python train.py --model="multi-label image tagger" --train_examples=195000 --norm_position="post" --hidden_act="gelu" --parallel_block=false --orthogonalizer="polar_express"
Rows from block 4, named by matrix and row number. Rows with one number belong to one neuron. Each number is 128 + 24 x the weight over its row's rms, rounded and kept within 0 to 255. All counts start at 0. Numbers have three digits each. After the name is the row's rms in percent of the matrix's.
# fc1: MLP up (model.blocks.4.mlp.fc1.weight, 480x160), inputs 0-79
# fc2: MLP down (model.blocks.4.mlp.fc2.weight, 160x480, transposed), outputs 0-79
fc1.390 080:141115128092131063175112140141120154142117116155114115154129126104159101152157147121095128106148164138110092128154160113127107123155112113150105143138128111129166110060129086147122144074157115134103127132085059163119091146160165107119171107
fc2.390 074:155082075086153086180102142123155162118090133136125125141157149081150113169162124093096135088119164162137091134182174098116121112163136109153109127129145135105132097117155088144130142103155138091105123136119131116098103123108188101107084094
fc1.391 094:126202140094145108143105128130146158118134130111127095155121111177095121118111139101140122132088093089148120132147119133091093134133126124128101116124125108124133127117140124197110102127146142104127129083141132132143166086131106108149125125
fc2.391 093:140159136123101087121102118108159155137132119110099130137121130190152146110095132117123135118089184132155103093148133122094095155121144123118126104109113111140084124153083093165092103142123140160126128114105136116145157050127135158141114110
fc1.392 095:155165127092181103121118120127125173104136146124114155091142129124075147145156103127098123129103128080113142141114117115126117154135166128113135096123126136155154141147144120122067118125143140163101124090099077164164105103116128129110182170
fc2.392 095:138135134098146106101144162161133182090131160111140168079160140133110135131152086135114128152110084081124147149132124110109117152142163136108084142114138070130124150138134127157136125136093117086165108114108102124174099062129145106120131167
fc1.393 091:115132113087100143131137137180119078093139162141181120118099121140113104096145135134150122099141151123143125115177108160129091140150129155174110138123133162136126077129125118150133135120130136115169090164140097122113117144165148118113144097
fc2.393 090:150121113170120171105151106173151106092165161127146091102102128165112095081132127125155099134114131149178107106138089144136116086138175125154158105137096159112111148122161118097117135141133101145139110113123165128112125164136155120131127098
fc1.394 100:123160130132113101187071098127093140145082144154088104171097115058162094082131123099145123108139129128143119125127114104113125119116152101161101105159124145149153119123122139150148122120133094163114115164166137173120119131101090130112142125
fc2.394 091:159111133163073110173134132074129146127098150141163100126117116070136111115124150093105138129154154159158131132147089127093130094107158095153111123144148141140085112116160121112157123126118118143115138110158139113105125175104084137105162119
fc1.395 109:117157094099146119101119125144123091085128126151140120184123132126151104104113161129140166056138113096163153137103120127126126113119166137123124171140146088131146100122121119150102095129158166097137111089101131147134126095157154121103157157
fc2.395 120:148119109118122111126132164133167132102126142180102117150109137139172101126129152089122175138145129119137149147154104156096153173093131116180148094131141134106132112094130178143126145114125151150130152088150148132159112100120142129138135158
fc1.396 101:114155074107114115137123125092156103122143156140174126120130137137143130136119128138115095139143119108161136130097115114117134132131180117173154136144133136129106168087135151097083120125128149128127140122120130138155106135152125082111116161
fc2.396 094:138138139118090145120092104130184092138150130139136155122115137149094135167134107152098108141141138139172129133102118110099136120112180101144082107126123073125098168116106126143138107109155144138160108147130136133194108123171115127104132167
fc1.397 107:114151115061102094197133131116127123210160141143195130125096110098175145157146135116113150128127120135090099120110118146122125127113104103145123100131105154109185119141105127125139149158142153111126122166077163155131117115102151115127129146
fc2.397 111:135154133159109106162119137136077121155148123109125093149149118106161165109134151129110134125083112112127135125134141110112111125155084131140140145132146113116108148137096137136142108160139154117115126139112131142128093129161150129097168120
fc1.398 115:090119092120119131179150125143119160110123122130102109125143139130142137140139141157103129090148095114125135115095112148115153137052130136103095158155131130125171145103148162135086108122106046122110157187159097134128115142122110143104111111
fc2.398 113:141143123184113123159119140141136150094129121114116129111145109103126151124162147125125110143175118093127126129145131127139115141075125133121119138130130110101177153139157123136094134134138070128103177173164146138143144170138127106098107092
fc1.399 101:116141112148135099093131108150135136138141100134119155147172114155106119110088171156161073122119106142132125123130147140102117087165159107137135115130129146155125114137153126169135081099158082178110115134141141145146112108154117155130111091
fc2.399 107:120147118131152132125156115122130135141129138121101147136142134165127124087104171175129113153129144098138129126137106114122135124166122119096124126127117156166109112091115110149176081121100111165091133143155115078139164142154113162109112110
fc1.400 112:116108138132119093111102078161140116143108094111126176115137139161144098137127113125112153107106143181134153109099161140125105120147176165195111123144080142125145101135116118108103091105141144147071144111101131113165118139088144165125104142
fc2.400 105:065136142157163102112177141107128132131128108137127186107107103118135132129145150175125157116108123114172128115124127147143129108138134165118094122110102130120104108133116144163131080105106142112112146147151134135157134183104105156121116102
fc1.401 070:095163120098163101145130112141117102138135128132183150139176130123077157146134150122129122140135118099150118106085101103124099122049128160104112136137107084118117080104150163081111124104137111149151109172141144118172112116131129142150120130
fc2.401 068:104133113164120125124118139169142107123134143126133139095207127146116123153134141107106097154116100099157116104081129079110099109053127138141122161129103056139132112162132140077145126095111111142138131117137126099193131099113143125151112120
fc1.402 097:132132133126146091146122072139148118101106140143138076172128137138114156147132102143131138116153130148156108123116091075098135123111121126116153099146149142106142109131124138144118154177159105139130087161127146129132150098120153161156111114
fc2.402 097:136134122148124118151150124127142131144130140157160064088165132166105126166136102143118128136139133155143132124161112058141111146108091125114120135118073143128140086144143119105129169143160125092156142107126133105135129130106155144135169121
fc1.403 115:146151132103113168102166119144125168128121154128114161150114141130213114140145134141125129093129139159105125162111125091118118085081146180152097087120087155105163097109137138163097179097116176132087091129142123128129144134117130133151132102
fc2.403 119:156149139134201135096128166084105140117132138116120095176057133102164112137136145144122096110144109175103166166124137096130083101090145125151103127116099114148107084130145132156173151148129139148074146139121133122093129142133090148116117098
fc1.404 089:146113093094090132167118108136136112094105147155125132165141103165074119168136156163126122112115103159106129121113148093097162131206118131108099081135115109119139161135149095117130130107091131096127129178092176105087115139131126083129115141
fc2.404 088:153155107137126138153103140129114107152108112145126117139130117197075088147128125139123134139137105156132123125143104098137182115173091155159171123109130123130163150116132121154122118125162158068126093148062118119077130138123106104123161154
fc1.405 104:124102116139089113105140108157134117137131148152128141170137147128122164179144102126132133100151152150137117142126103107138133157161117135104084162139158132105128101091100092133114140140130149175132147143114109186176110105102114126130125129
fc2.405 103:128119115135133112135134120132108106172102112152141125166100159124067136125140129159114129135128170132157128102121126098138110160107144116125127147130125154102117097138145146145124190141121133105154153105130121145154122106162119115163151129
fc1.406 102:093151133072087103177110157122119097113125137137181123147152133098125167164111120117144122142128114129111143076135100118111124118092149123103124105111129141135120120085112132112136109115113094145176126186152130145169135184135134083127121170
fc2.406 103:117098130130086112169120111151129094118151137136122127124135149132112139150125138130120110097109163107138124074119120110112136091062166120121163158148120164159145133143121088109125099100115103141143144168132157119175134178136129115125160145
fc1.407 086:138167133112148134088122109133130133158145121083146116132106115149156126164128155128148107107081111141111132150134142123111105125133134106185093099151078113097135118112101153146102159132123157135105152102112143152139110113102123102145130088
fc2.407 103:133110105153116096097148158142102180122131085086125141097132123136178162151130124137128158142092131161123182134170136157096103109130111152166103112106104112131079136157135114116139121170102185106116139115118148134120116059126118124170126071
fc1.408 114:096124182106176164166099119110122135145123112112146142151166112135141135108127181107111188113123152120115104111119146123129125126150121120111132125157143156127139169115102135122154152122141093124111170105068094113118104122145117115094120129
fc2.408 120:129109125116137160150098152135128126149146143148126141147137125128126124138139178126095132110108119086143147095132147121102131098130154140109130123138122153113152146139135142159165145098168114170132196118103101128129143115112129120073098097
fc1.409 093:151131134105113148160110123118122153137142121130154138063114158104186143119103127102131145129132108164135148113125153129124163119211081095167144075155085152137102144118138130166119143101141116130077129122110118133150118154092142153173144117
fc2.409 096:146098107120142151151095106090137143147125142118112176123106138122169157117103137104118152144142077104156126123135108116136151132166085120109166128125116149145115133117111149176143115118078157115137079158107123156162104166134132175168116140
fc1.410 095:136175132109187148103144172104133139111149180159123159171181131184071141132095124144145126119137113127077137139130114167127090146161107138075109110150119163114146165104128113136126103085113125129143119154156161114135133095105123119156124117
fc2.410 090:093145112135182190088101139103116160112147121148142165144138093209112164133098116095137144118114134118123108121153132171123096166156101152140103117130137137127137166110097123170123109099154118108165141140134132127106156069130140134177127134
fc1.411 100:135121135101110134103124106130129104147157165140124126167094149106125112131145121160118159154125097155073143087082158148152110117130120146121122168150115128127132143101104123110145186105140146118132119161138156150157117099112054103136148136
fc2.411 120:097153098104129122122129098136154120119136115126092105130153106120126192122118147103110157125084154137109118107119164116133143118108067126085112152142151105139080152148146142132155169111167145125161117119114143116141159114154098114159116165
fc1.412 080:116171086096101094143111130176098073157130118165163087158126129120118165128142115111108112152145101079105076117135121131116120107167139132089141134146088133130141122089132119180159119112133115118146153112140105141148140135152105124136127145
fc2.412 094:123109101174109095156141129099106093122124147138107129119140134130112139077127095119127099151108118139162085114157140110107121119119136162124129137112089111153106158179116117180155129058145141081177151085163136122148137161094111128122143150
fc1.413 093:148143091109149133090117116138107111161131156148129079148136139124123097091121123103106116148118106164130107119123131103114147142149109107102141121129066135142154113137127138080103133072104113152136115136195116117154131137114124152126127127
fc2.413 107:173094105156113160124122139102129159145111113122139099110135137132148139098112146086117111142124114130141084135159169146117169154100132106097066124126087099113125127136145113081143156095107140101128138129164172118148128112115145148137110124
fc1.414 074:126153124114095091117117134133133167064136090123134158145131102128174145160144115144147169120156144113118145141149158128140107148157144155132116148124095143123116087153133178100130091107133154135125145159073114163163105080107121137107139130
fc2.414 075:094149105164178107140127064108164113099136133126113120147068126117117088170133117104130158131111140094175151149177133161175107144148125111123098156124110155124113108118098188127114111127147137124155106134086097132141147129138113123134096158
fc1.415 101:108108124079123126085100151108128120133106109163118131179149118146146097134132132159119110113135126133102164130117126134136116155134133087105128120138155151115158107090135140155088108098107164087115141116133117097111170123138157101132130139
fc2.415 096:126090120064113115092134101123120146108106097192154145138140142176115118118130124140118115112114144129126140118100088168133120173089145099081109128122161196124122128113132131162124112081130139134118134122149153120115187123100139103142088153
fc1.416 102:143152106089107160154072132168094146093155135132186129105106130153130145164127150140153120137114122099118123112152146138124145093040137125133134151131105135103178140137162165103128137090141129133113117089111126150130126140131118102115125132
fc2.416 119:116151149113130126112092130140136080095112099109131099190093105168160140140117158157124096136146110130118120109149124108148151139112142143101148117150124106137161089102116157141147137179105107158146147179081085151101118119160175111110118134
fc1.417 126:054128122079105080167143128162163109084126137145127128123119164104157133135121120102113097163141115127114119122082103089116148108159146115124108131129098143131158137149113148134130133151150112118110108162126116121155072115193086099114115124
fc2.417 127:111109101137092099158142152146117128143128152129146155118131162094116173126104128116126089122113129157150130109124127061117131124122167153153157102140107111155144118166100140129075132101118138153145159118120079122146115131159129088104126147
fc1.418 126:180131105111159131100133104092133152086117127140168076139120156108138096149144111126102090100157144128087159145106145130129133071173116082128106118108153151114133145100168124111133180124137177140071112075128091138123090095121147140160153139
fc2.418 108:167124111129112150113130094142117160090143139150149099144090108126137125158133106104125131072114189133125141131129142157109148118155106096082117094123154112135146113138138102154116188140135174106117076149131107149124091099101143152165095131
fc1.419 077:133160093123112079133139103159114119147143175153121192105116165088168107170148127147084112096118117158144088133124146097113094123122117110097132146146126133146163111136137163136093141130143145121108113192096140148126074110113114106148155150
fc2.419 077:132139101142126125128151163166128138135133151147103196097169145112141156159135135117095094120133103134156137131136182104129135146128121139122107159117125142140102114123154159110151154138096155127142132127121148129098086086152133087139178145
fc1.420 107:120130127140101106151122115117104160109128144165141156177089102164144116133103150162183118179156109127114166103110136108129117118103123120135136133111140112165152145118133107134078165188171080158156106116147103134099171126156129119121118084
fc2.420 101:145120118118063130150158101116090124117164108140128118170111125189131117114128136144177085168163094130122108092114113112148106127093135139083132140136144137134130125133128161108139163166138099152148125141102115082109187136141135149105132091
fc1.421 101:121124124084142084137107107143097119065091164143139147094129110114143116139112134132114156115139122132113118114129086123119150142159148104153093135146077109126142127121136145135098139039130100151133122147097103098137124138149139085098152149
fc2.421 101:143107096115154088152095123135139093075077136117137121122138116138112158108098099164117116143115141132149094104089099147139151130152140124140134129132088152108172109134123147159132144054145109120137124130091141103144128126102163117111129151
fc1.422 096:108112114125167154116068080129133116151112130115121125166129147141193141131125162129106135112147121138113152114142133094132154114146123099125116090131140149118135170144157115136108160117152163149041139078084096150095102088136136137141094135
fc2.422 093:133071137144143160112107125106151164158132103158140154140128122139161126104123154124127122109091112156112146143114137126100165098140117088104084068127146117079119140136129123122115150110130161106080116155125105127109103127122106156130143141
fc1.423 071:121147124129198131096104136152146124139145155147157107191118151108174139136156103121098164154073146179133111099096110098137098114147110133096112130144094159121157102108158102143108085107134144119107161147134094121168129088144108146127108144
fc2.423 077:133098125100186144112087141121173147135146135144129165117141105083142115086149092122104138153094155133145094086148142099129127105112140144155124122115097162139103113140130158142155140102125143112144151140152106120167155119118128125115117127
fc1.424 092:140109111114111112150144149090140135142129125059154153096173105121115122158117123151149120120117130137139148132117118133145101104148126131162101150112085160128142081128114168150138115132156166115058137163100107174174096113124135148151133093
fc2.424 087:088124106140126115128125150117132172155163119099132183113151109090106113140164108117166156073108096124164151140099133112129133077136117153128097146122142151138130093152123158112124104140109138077090123148122174112151094151124103115155126108
fc1.425 136:177158134061185134108100111159111117123139090178135175179136127087153131139123147119148089118125139092113110108133128177151150149116140137089176157139103155072187172102137095117141108130132116096113083121157120156131099113125151137140121126
fc2.425 125:138101110119117148125151105114126111134109124191168149152150097121174147105125164135120099100167147186139105115136123152163113131106114161091109130096111109157125114136133125144137117151131158110129172130171115115098087094142106127162116130
fc1.426 096:146139109072144131101146117142163090147098163130102114178122116105156095121137136109137079117126120099149126123081152117097104138067134157133114131144087178150138150099139136129116133155098129136095123131164078137080169119148124080118138141
fc2.426 105:127123123148120116096164142112119132142117100129108119129143146096164106131147088107151094104133147124142143144102121135133139129090109110118090116101111103105138149156128086139121106170141149140109111148129118121090155113189091102114168102
fc1.427 109:138127159120104083194108138143110130109125128085147101111127150145140124104104137128150111113146101179152107151135137140108101147083142131116137147094096152099176117092122152151117086141126110141116114137112156170179072137116111117188127102
fc2.427 104:131101171155134115155115130136174142130144131102100115112155151151106118131107149091123136130148128161117101174123132141133091128109141131120133150130115165095134142116112118105126070164129148091133123133127145107170055155181117121200132108
fc1.428 085:147127112115138104082147107161129093105109124182122133186130126109128150126180145140115107118123101153102103088130087135097139131169134114087135134162132148108109107067136144123184145134180194118115116158112141094132098114144130107128103160
fc2.428 086:150116105117136126106140106133147087145105148171124129127137128143096110119170146116146111158109119112145120085141097129107139139139135078089167128144116144114141092079117114120136145103146177148125124093127077169120092119112149137140132174
fc1.429 073:155133135101168131109130118131104131070093128141136129155162127089142167109114115165128110129101126065081117126139157121140134114116116136087144136156099119122133092082136133069127107039137163156173121161139139149148102113128117115165150136
fc2.429 076:120154118130171129113124146122137157120103088139143112105136119122138126110097127110139130111101117097130107135152142160101143105110126108123127130136114132131077119122131122078151106052131122101122137106125137128139116094138119130191112155
fc1.430 091:142137125141110130115101111165142130118127136119112163155106135087170166101150176122108146115152116137095148146102149159122111173195091110099121093141125182113128125149127104162098157107156138151131111106117103098126103114088166105150098126
fc2.430 082:146130112132108126138118130117170121121124119135142141115097152127159110099118156117129162126107135128147110127133207159113108209167074084161152101121116183114106140120132119131099167104197121150124100081125106111112113093113169085154141138
fc1.431 109:143179070096164130102133123153126137117155106187079098126121141041146132178168123148129094127162118110123119108110106143116119106119164121133112145101098151115132140093130136119126132112110115140149104154166140100123083105150142126148135126
fc2.431 100:148169149106155161116098134141148132120158151167138120132110116075122143156140124124179106123160163154111130114152144151106136093120130139140150123113131116116118115139100109111141154108087120122163113148155130119131070097130123134157142147
fc1.432 070:117160115128141065114106118083117109163132143121182166104113161134143151124131129108118121098145121092174082127121089116127086164182120121091133126119113155124124116121120143141108113114131132171114133158121139119157130064131109081118137139
fc2.432 073:122114121153088074125108150082117132142142120128186178084162108123150146169132116099104123126079126106178110133082144135105091143157130178120144144164125134134128130116130126116129148068120136117147150083144138118151121089138103098126141154
fc1.433 098:137123090134125128124155122126115133134136111165107133152137131077122148151114102131144137157119121112119112114130148140158153102170135104117134139132155115150143121112131107132133108093125185135162141155112135115126092113123127088141149103
fc2.433 096:135149105126141148161136103115117133156119106155135148133134148083071123118134131133151137135159117155134109083136155145106128075154145116093139125134105131126140095113153107140170147108133157151203152122107101147098111197144093112141128129
fc1.434 108:137123165109124104166089076166107113142148130123115096136137139106137107178100140124172084111148157136125135124114163110130137100095080120116126173135156136105168137140114117148127169092147147116113105145083144144090104130132148092138119135
fc2.434 122:118101164131156136162098113147125114127144143120129069129145165117122104183122124158129096131159184110115122139130123092120141108126099101113142168096148151120110139160162107115137154110090162120145128154090130122091063173148151114170148145
fc1.435 081:130127135135182147090129134152104132132095178148176143090140100107171122091099148139117132120138107118122087119142114120128153120133123117117111118120125147191117099151152135152120148035104106158116116143164100097099120137109131148100130106
fc2.435 080:147122101148181138123115179107116127113127144138155116085187126121149142073077168127133092133174150142126115144088115154144152125115155116088109114103112159161090126143134139127150155077102121112117130066155141120100134111087166148110151111
fc1.436 101:144121121106118116130119115185114173103152140133120124092097100158142133183123128132127141077110105128118131110151125120103127139126128123123098107154125136101195113131125167150087124099165173102138122150135131127137132121109117142150135138
fc2.436 134:139129119112157112106102149169122115116131119105148106176094102130160121140107148138121100120136132115107158129108129145109107134179152139089157146136131162102145091122127132101119117152079091131135121171130094156101079130179124136113114114
fc1.437 098:148173152118152143134116070146083113174148116128127103141139113133139106106125160133160139140077116137101117109131117091115116126147139094135107068148104160116172130084163092158108132094144122144068142157144108156124174138082149145136121118
fc2.437 113:146112122137080163123155110144080146131156149133129113100158125109189146114170127110161148141097110151147130145141116094136168099102136142132065140120167145158111154108123077132133129096117117112079149164145116116116141063110103131141128121
fc1.438 132:151125116120096105111109131114128111125148119129076127166107146116119146099133169081114078113147148132131118116079084124099089159154142122152122128144086123069161111129168144122142110122156128116151122153146147121171140126112152144093122102
fc2.438 140:120128152131088080079131095154128129120131117104126174157114146083127168115120137141121142136133147129130117121162143122117102102109160138152110131117096107164123144164135179133102097137160151141118162102151133126173103120113114166103102116
fc1.439 081:125160107115128123118097140128141131209140131081126124154109102094172129127119171113132108124152117128128137130119120160123108109144163121142130155156108125134120073099154111146106110083140171175085130124139081141157089154125159113108127126
fc2.439 078:146122107123119120138154115115191166175127122115131115149159123078170127133131171068145128157151112139121116130133138162116149078145155130130123115123152119120117114126161132102124094130079143129063123088164158119163106103103163104100109141
fc1.440 104:159116150120153131120101119123129120155118156142140085113102138106185103162114164117113137115141114146114098162119165151129157117157082135151102131083107137125141173155105108107110173113156178118119108088102117153093079107122139111149117087
fc2.440 092:148086144138135138129119116116158140103118126139140112116122121104168121152111151120114137093115146138102113187132156155112118105169052109157107123114092127142092162100122102124115176141150166155162112116124137136065083110148116147174102101
fc1.441 133:152173161116108166180135106124126132169162111139154129134104123087147165160121159120140132113142118101129147158117119125137106086110160098126117119178162106147141128142131121180131128108141090141135121130121116147147068101191145122154122143
fc2.441 110:122147162107148189169123150137155107128150142125107167166134121111146160156078130142169143128112085116135128157116113129131131075138148125105131140149160133101101133151114123103123138117140100138142100103135108121141061124176150129123127122
fc1.442 111:165133149121114127116118127124112163115104166129120104133191123090100115124102099142133124102133156084085126157145137120113146117088115104129110123123124124139143160126130143142167110127160098144110146111147128126132047144141161128146096120
fc2.442 106:125145130136138113118147130149122153110144123156143145141167125101061123127129113199135119129122117091115159160103142140099130146093133114114158106138109128142149117115128117093103115131147114112122115136127106118130049157172134162149161136
fc1.443 104:094125139103195125129135107093131100083130163129152109122105106148119108129108160165151123114124121080116160121087162166127133123086133154178099136162117136118116147135144124083105125100130126134117145132147102139121146107126103087113090125
fc2.443 109:084147129131126140094145103138104155100157150145133134132140120153136102153121148106144095059124145124137118134135117126154182110109111133132140101135137113135143169102138091122101131089102115105126118121122121128122170060151107118130141153
fc1.444 114:147134128105107100136134094123146113186135073100113129136120166086109131109137118140104121126158136150073157115120166137110155136152091109161130144125127155171123131139121121121123185092157134118123104138124101154123156135154133096087112151
fc2.444 102:103116101147108078144085103176111100150102116092145147134126118109125149120123113145126123164127111146136132126115176129149178166149079120087139131109136149152159135101104127095096178094150144117116112091105108160144171144127133128090096125
fc1.445 114:115125129087173087197122144150135168139114131116117138110115154086100149133079158131150116080114105123148156130100138107111178151096120100140143119129115145122145139126150140111103100128202099147097113153120131116159122118114089119131108134
fc2.445 098:121114114118131107153136123152126141108119133126169153088172122108133146166070181142113147107113153140157134117129130083151180125117106082115146110147155115150127122126137086150106083163149082155115110154121146125142131129117095103157113158
fc1.446 102:128144142132168122083108122161126114139147093134123105123154124125154124116120171157140138117124156161124170121126131154131090154088150103108114141123104155158156111098130119129109154144124144111136081079147118118076108114154132085160138133
fc2.446 112:199116113118110167111142133129125164117124119135097123120174117126170129085162126153135100116152151142132141109117093176167120157108141100084086149128183160140107141127107090147129154135115093157128084124153149135110095114137177146141132133
fc1.447 094:073161134083161139121132108086082137111114100139132093123113110132102145097113139159157112137148143125183139140115143160136138097039104156148108122145125121128143116148127130154112148118158116145139125119143129139143148119133103117145115082
fc2.447 098:100169113110137138113132133117113122132161120142154109151167102140146106121109160103166107107145143110163126154143117128092158109069094138124170116117171093146131131168111134146087144134097076112142124126125133133161149139115096151165129086
fc1.448 080:145126120106143112115096095118127118180141140113134135163147107169133113119145149114098152132141139102151140131156119122135131170178122135076141122121131180145137149118140101125095103091100123151106137112145097132131127066129141095123129147
fc2.448 074:149088127112094118134110128113107148144137084134136155115159116178136125108140111119103136099146164117164112131141139154126162173161117115114111122148156136117118170126139105141114114071137126119102121103162113109135155068088169100109119158
fc1.449 110:133162142109165148161089118104149155119100139130130118122097163133111130181118132158118158095125100119147159165117109137149163102145128118137134071135094141163163151103141106137128149133160096124142110100085116142125131086139138089102139155
fc2.449 108:122141147130135137143134159098122162135082139132135148129136152145133127111085101153104157129120154121145178131135111138106164121162089180127125146126142109111124158126152142111138154118086117120156086111089137137109121107139129116096131135
fc1.450 086:105144087095130091122114118110113116133100171134183083166098129119187116124152107131114108115149121106125115107088132155146147142116114101138152130167117150142164113146114148106098092119136135182144147148172108140179155139172121129131129127
fc2.450 097:129125103115105113136155094095114146119122113149131136122119136082168135113159109085128128088093125149186133102096126147107167144084131125137128143142128102173112144124116128093099116095136124115159135114151109098161135111121087123123152151
fc1.451 093:122140146076132087114110098148122124169115112135125129167193146107086131143105114171135113118143126099111121107149126145118123129122092111114125166126150126144152108148089105119115133049098137170185153122143113139120144130141103154131109115
fc2.451 090:124102107133156103136113092131099140129104123162120130126193149107086115132107126146109115080114105177112128114140112148131163123122068104107097175111160141167095111139133110111097125090153139103157146103129135150131155112113126129149120131
fc1.452 101:109105120085115112159102077100098141186091130154156138092120098141194162143129134148133130087140144126182120122122135135113123142187112100139138129151125145105154134106145125179118083147114122121138119157133151139137148119108109119152130123
fc2.452 111:137123136125139117154133152139081157173133108135162105130111146116125149129141110154118134100135151168180155112124132136107098109104094140144118154134113129147131127158139128154146102196150114116179139151136134129098153196121047126132117103
fc1.453 106:121150141090161099140128150184140128126133068110106154181130106140128141137148133139085145134123118128106126147098120122091105135082158125131176120116117161103157112105134132129109116127142101151140143100124079153153158100114126134072154165
fc2.453 106:114141138104131096127083141127119154115114135097112148165176095126140121110114173139101128102124110050107129138120168114120105174115169113156103105138137113103146137142101142113163097161118102141134140133134123151179158108158121142072121176
fc1.454 135:132107093057117135134146130095108090087115147082148170127160126156144144165107150106153092133129173128124140123129103129119136122116091149135130135123104161079131099106145152105062110026141163152113129112128105146138142153122147085144140137
fc2.454 124:115113112128132100100135095149098164075119098103115130115090137112159137106105096091116143144146150141116087086186122143122113119134120145132150144118100096113136137113148084115128088121121118148104117172127120114116102131124132104141123141
fc1.455 086:146172162104168123163104115124106120102115160087125116137139145149134143115116118129138143118133106116150143100100073123122094121096121099104160092161114138092158155136127145126117182129137131140137111150074138144130125113102100128151129148
fc2.455 080:103165161107121128135165137139135156101138136084093089102166126169177141115117129132131148131108076115140129103083081128110107143069104151135137166113124090090103142164094122132141149116140148152142141128100128102116114120102120136148137131
fc1.456 075:142148101113118137113098105137123111152193114132151116114132132115204118154132145091126161151118125151063079121129152184118116094125166139122098128131130121097126087139159131139121111062160160142109130116139093109174105145082154145126137132
fc2.456 076:122131073139149140153123132149179086138180168134111114130126122136154134076129140115142135153127118104109078121182180164148156093129160135140121147133111136091126106122125140184136122096127146125129113078150111098138104156107159133128133136
fc1.457 095:112105157099128066140079112148074115185085091100107140119125115134164138177144155138074163109182110122165107141124110104110107147159114116156149126112133169125134123154130120133117160099168090104129122142156117134124129138138143151122163116
fc2.457 102:149082132179092083132130146131083121123104156087140148106168151106157171168154144142109139125117131140143143138132111115085128141133135148084097128125125141143124121137126161123092164118138100173171156136172130153100083142145159132110128084
fc1.458 082:118109117064122142154156137171129108131150152092180151176164121136076127153112106090173120104169145121130150123142153115133107146113089109111085179107157126112147097128129144119099106115119136101141121183107126112129152102115146092134101122
fc2.458 088:074156122117145139139135124165125118177141071092173110164106104156090135155128113128151128150132125206156141093118136104159117139101140105131113148119093176110119121129130117141114102134141107110124140121103139135114162132122150078152146127
fc1.459 101:164169119118139131174134096137169098145144162105151092154136125152108136086121155100103124122138125089177145117106172118116135131152128092107145091116173133126140150110141183102102150133106102157162106152092160124158131118124147131133145143
fc2.459 098:109128152122105119161124119142140115165152154127128089097118140182133133135113121122107155168152142161141119116162133097124142127136074106093131142121107109126089137132137155166130112073092158123137119090115121157156137080135116120148138130
fc1.460 090:100166088098116126132126113138121109124116143128146100161104095128168105135146089157109137135140144115180120135103154113142115149188136156122145134149157104122146095101111072134108111142111161145143127158109138150130177156122108082102166128
fc2.460 090:093138113157117140140147089108138110159106092115123102133110116151127112086144096146122125136120146141189129124085150121122102138134168145143126154118112093088121115111123172151123132140149145138168147132114151122133187152137112115122127148
fc1.461 101:117128131078172166183112126173126147096138128152129176127158125145140118208135153172149115141154119174133150122100138128140114109129141127096124121115123133103140118107134131139110097081195125134111126087084090184133145106165137085104120091
fc2.461 116:097111143115199155140139149162130135125121113166123148174129125132144136166128144163120114106112098111132126112120150111130118101153110113092144140121089147108118109089103145181140115146097099090142112126073111171122155109134144117126119124
fc1.462 097:109131128103121084127118110117105150180108113106155143100120133107143115123122115121129109142171115130119118169154127131131130151125118138164113079117138113146187109133162132127086080114142131128121143129131155133217125100114087173140100096
fc2.462 092:134126129174136084131140121143106137149131114126138150097116117096102170116111139148133135142128143164118147175117139109136123140148093137128092150143107140137136162119131119122158096117105127092133132099154120144209125113138074121149146122
fc1.463 089:120163119110129118152110107142104093100174131079124126155133161161174152094145159104135121128147126169132138101113136121125102117184124144092141125138143149123134086120125096164137107084154149086142105154104102153126081101148139112173168085
fc2.463 086:112139088134153156160100137142149118145148087107101124169113104166173126119152142104147120152109100118151085101144133104144133115158140110078087122136132138098087095106116144119124130115116149143104148162115141131154140112114129103170124148
fc1.464 090:106143111117148114172103092145123158103163094113136060128135139065169131167190127160094183087149103149127099134103154160133139155076140142131119128130127137128161072126143120123098127125132098149139134124139137133179160137135127131113126162
fc2.464 085:134129104113176109170158140144158127104124111091128046111119095066132133116152126167110165165145146101121107131130133148142145139075115164119118124129089130101142087139140111148112150139137140120168149098163130138199152149110137122105110135
fc1.465 090:137139161119098149111109094128171097177083166119198117135115128108149144135125110117105117139132101125103127154115096113121150099081143183095111121117139125156161108130140131130118137072104143148151131169118089143145111125139145098112135138
fc2.465 086:126115127172134133140099115132171077149094142116148152128130143142113105122125097100104104160123112112128111161129146120129147157101166139108116106116151133124154100139118107096200164081153155095102157085104134086140141131166150081075116092
fc1.466 077:131130110094167132106086105132113129129084139132137145174164125187088108131131127145085145151141126089067142144119144108112132148150138167100143104106131131125156152144127136152092092078158129148110154110163088144112194101132121115090135128
fc2.466 074:103113122133143134083089081107099155135111097129131153138152145187098142142145098126079138153118138112120127130136135137139144169139159141115124074146135092102123150144137143171123125096156109139101134139160081164150203059106131119104124140
fc1.467 106:099153123120182110167113132112129119114104126069161142111150124150040150127122122143094205105118121121124153176093153111150118132158150124132122109124138137148146123125120124131130123100124122137152121128071124176161158088140135111071154137
fc2.467 099:065159129129165110146126137110133156131117131085110126092170139140092095121129125145090188122109097109131124158174133131125142151167148133126086118121120106110132115159129100166139132101129124120167120068109137138164175099129147115085120142
fc1.468 094:150125151123139126108092079165113124126125134157137144095072139144137178130146111139145092137152122126149131111104111107119148134133099106162115092158079119117168125125140126138107160164097129122160112120121151153148135127106111117126090126
fc2.468 104:140113158121134130095122126165127145151107190127110117109109127160156172090124101138126146128117098122158127135118138139138144153087107123145139115129105083140098130110114122085115134129090176134090136093126133144130163097106111164145082152
fc1.469 114:098134139124107095128115128084146143155122129132177106111134155147183172118144141108116130121132160141146121119145117126108102136155151106138128145137101124125163108136146105148112148059083143139071173166116118140154149125109099125083134133
fc2.469 113:145138116169173095139137160105157116156114123149156134124142125129116160119140115127129120110163169146159086136147104121155124137110167098121139112140107110083121122112127133150144130102104149105113131087097105086152194185105127098076133119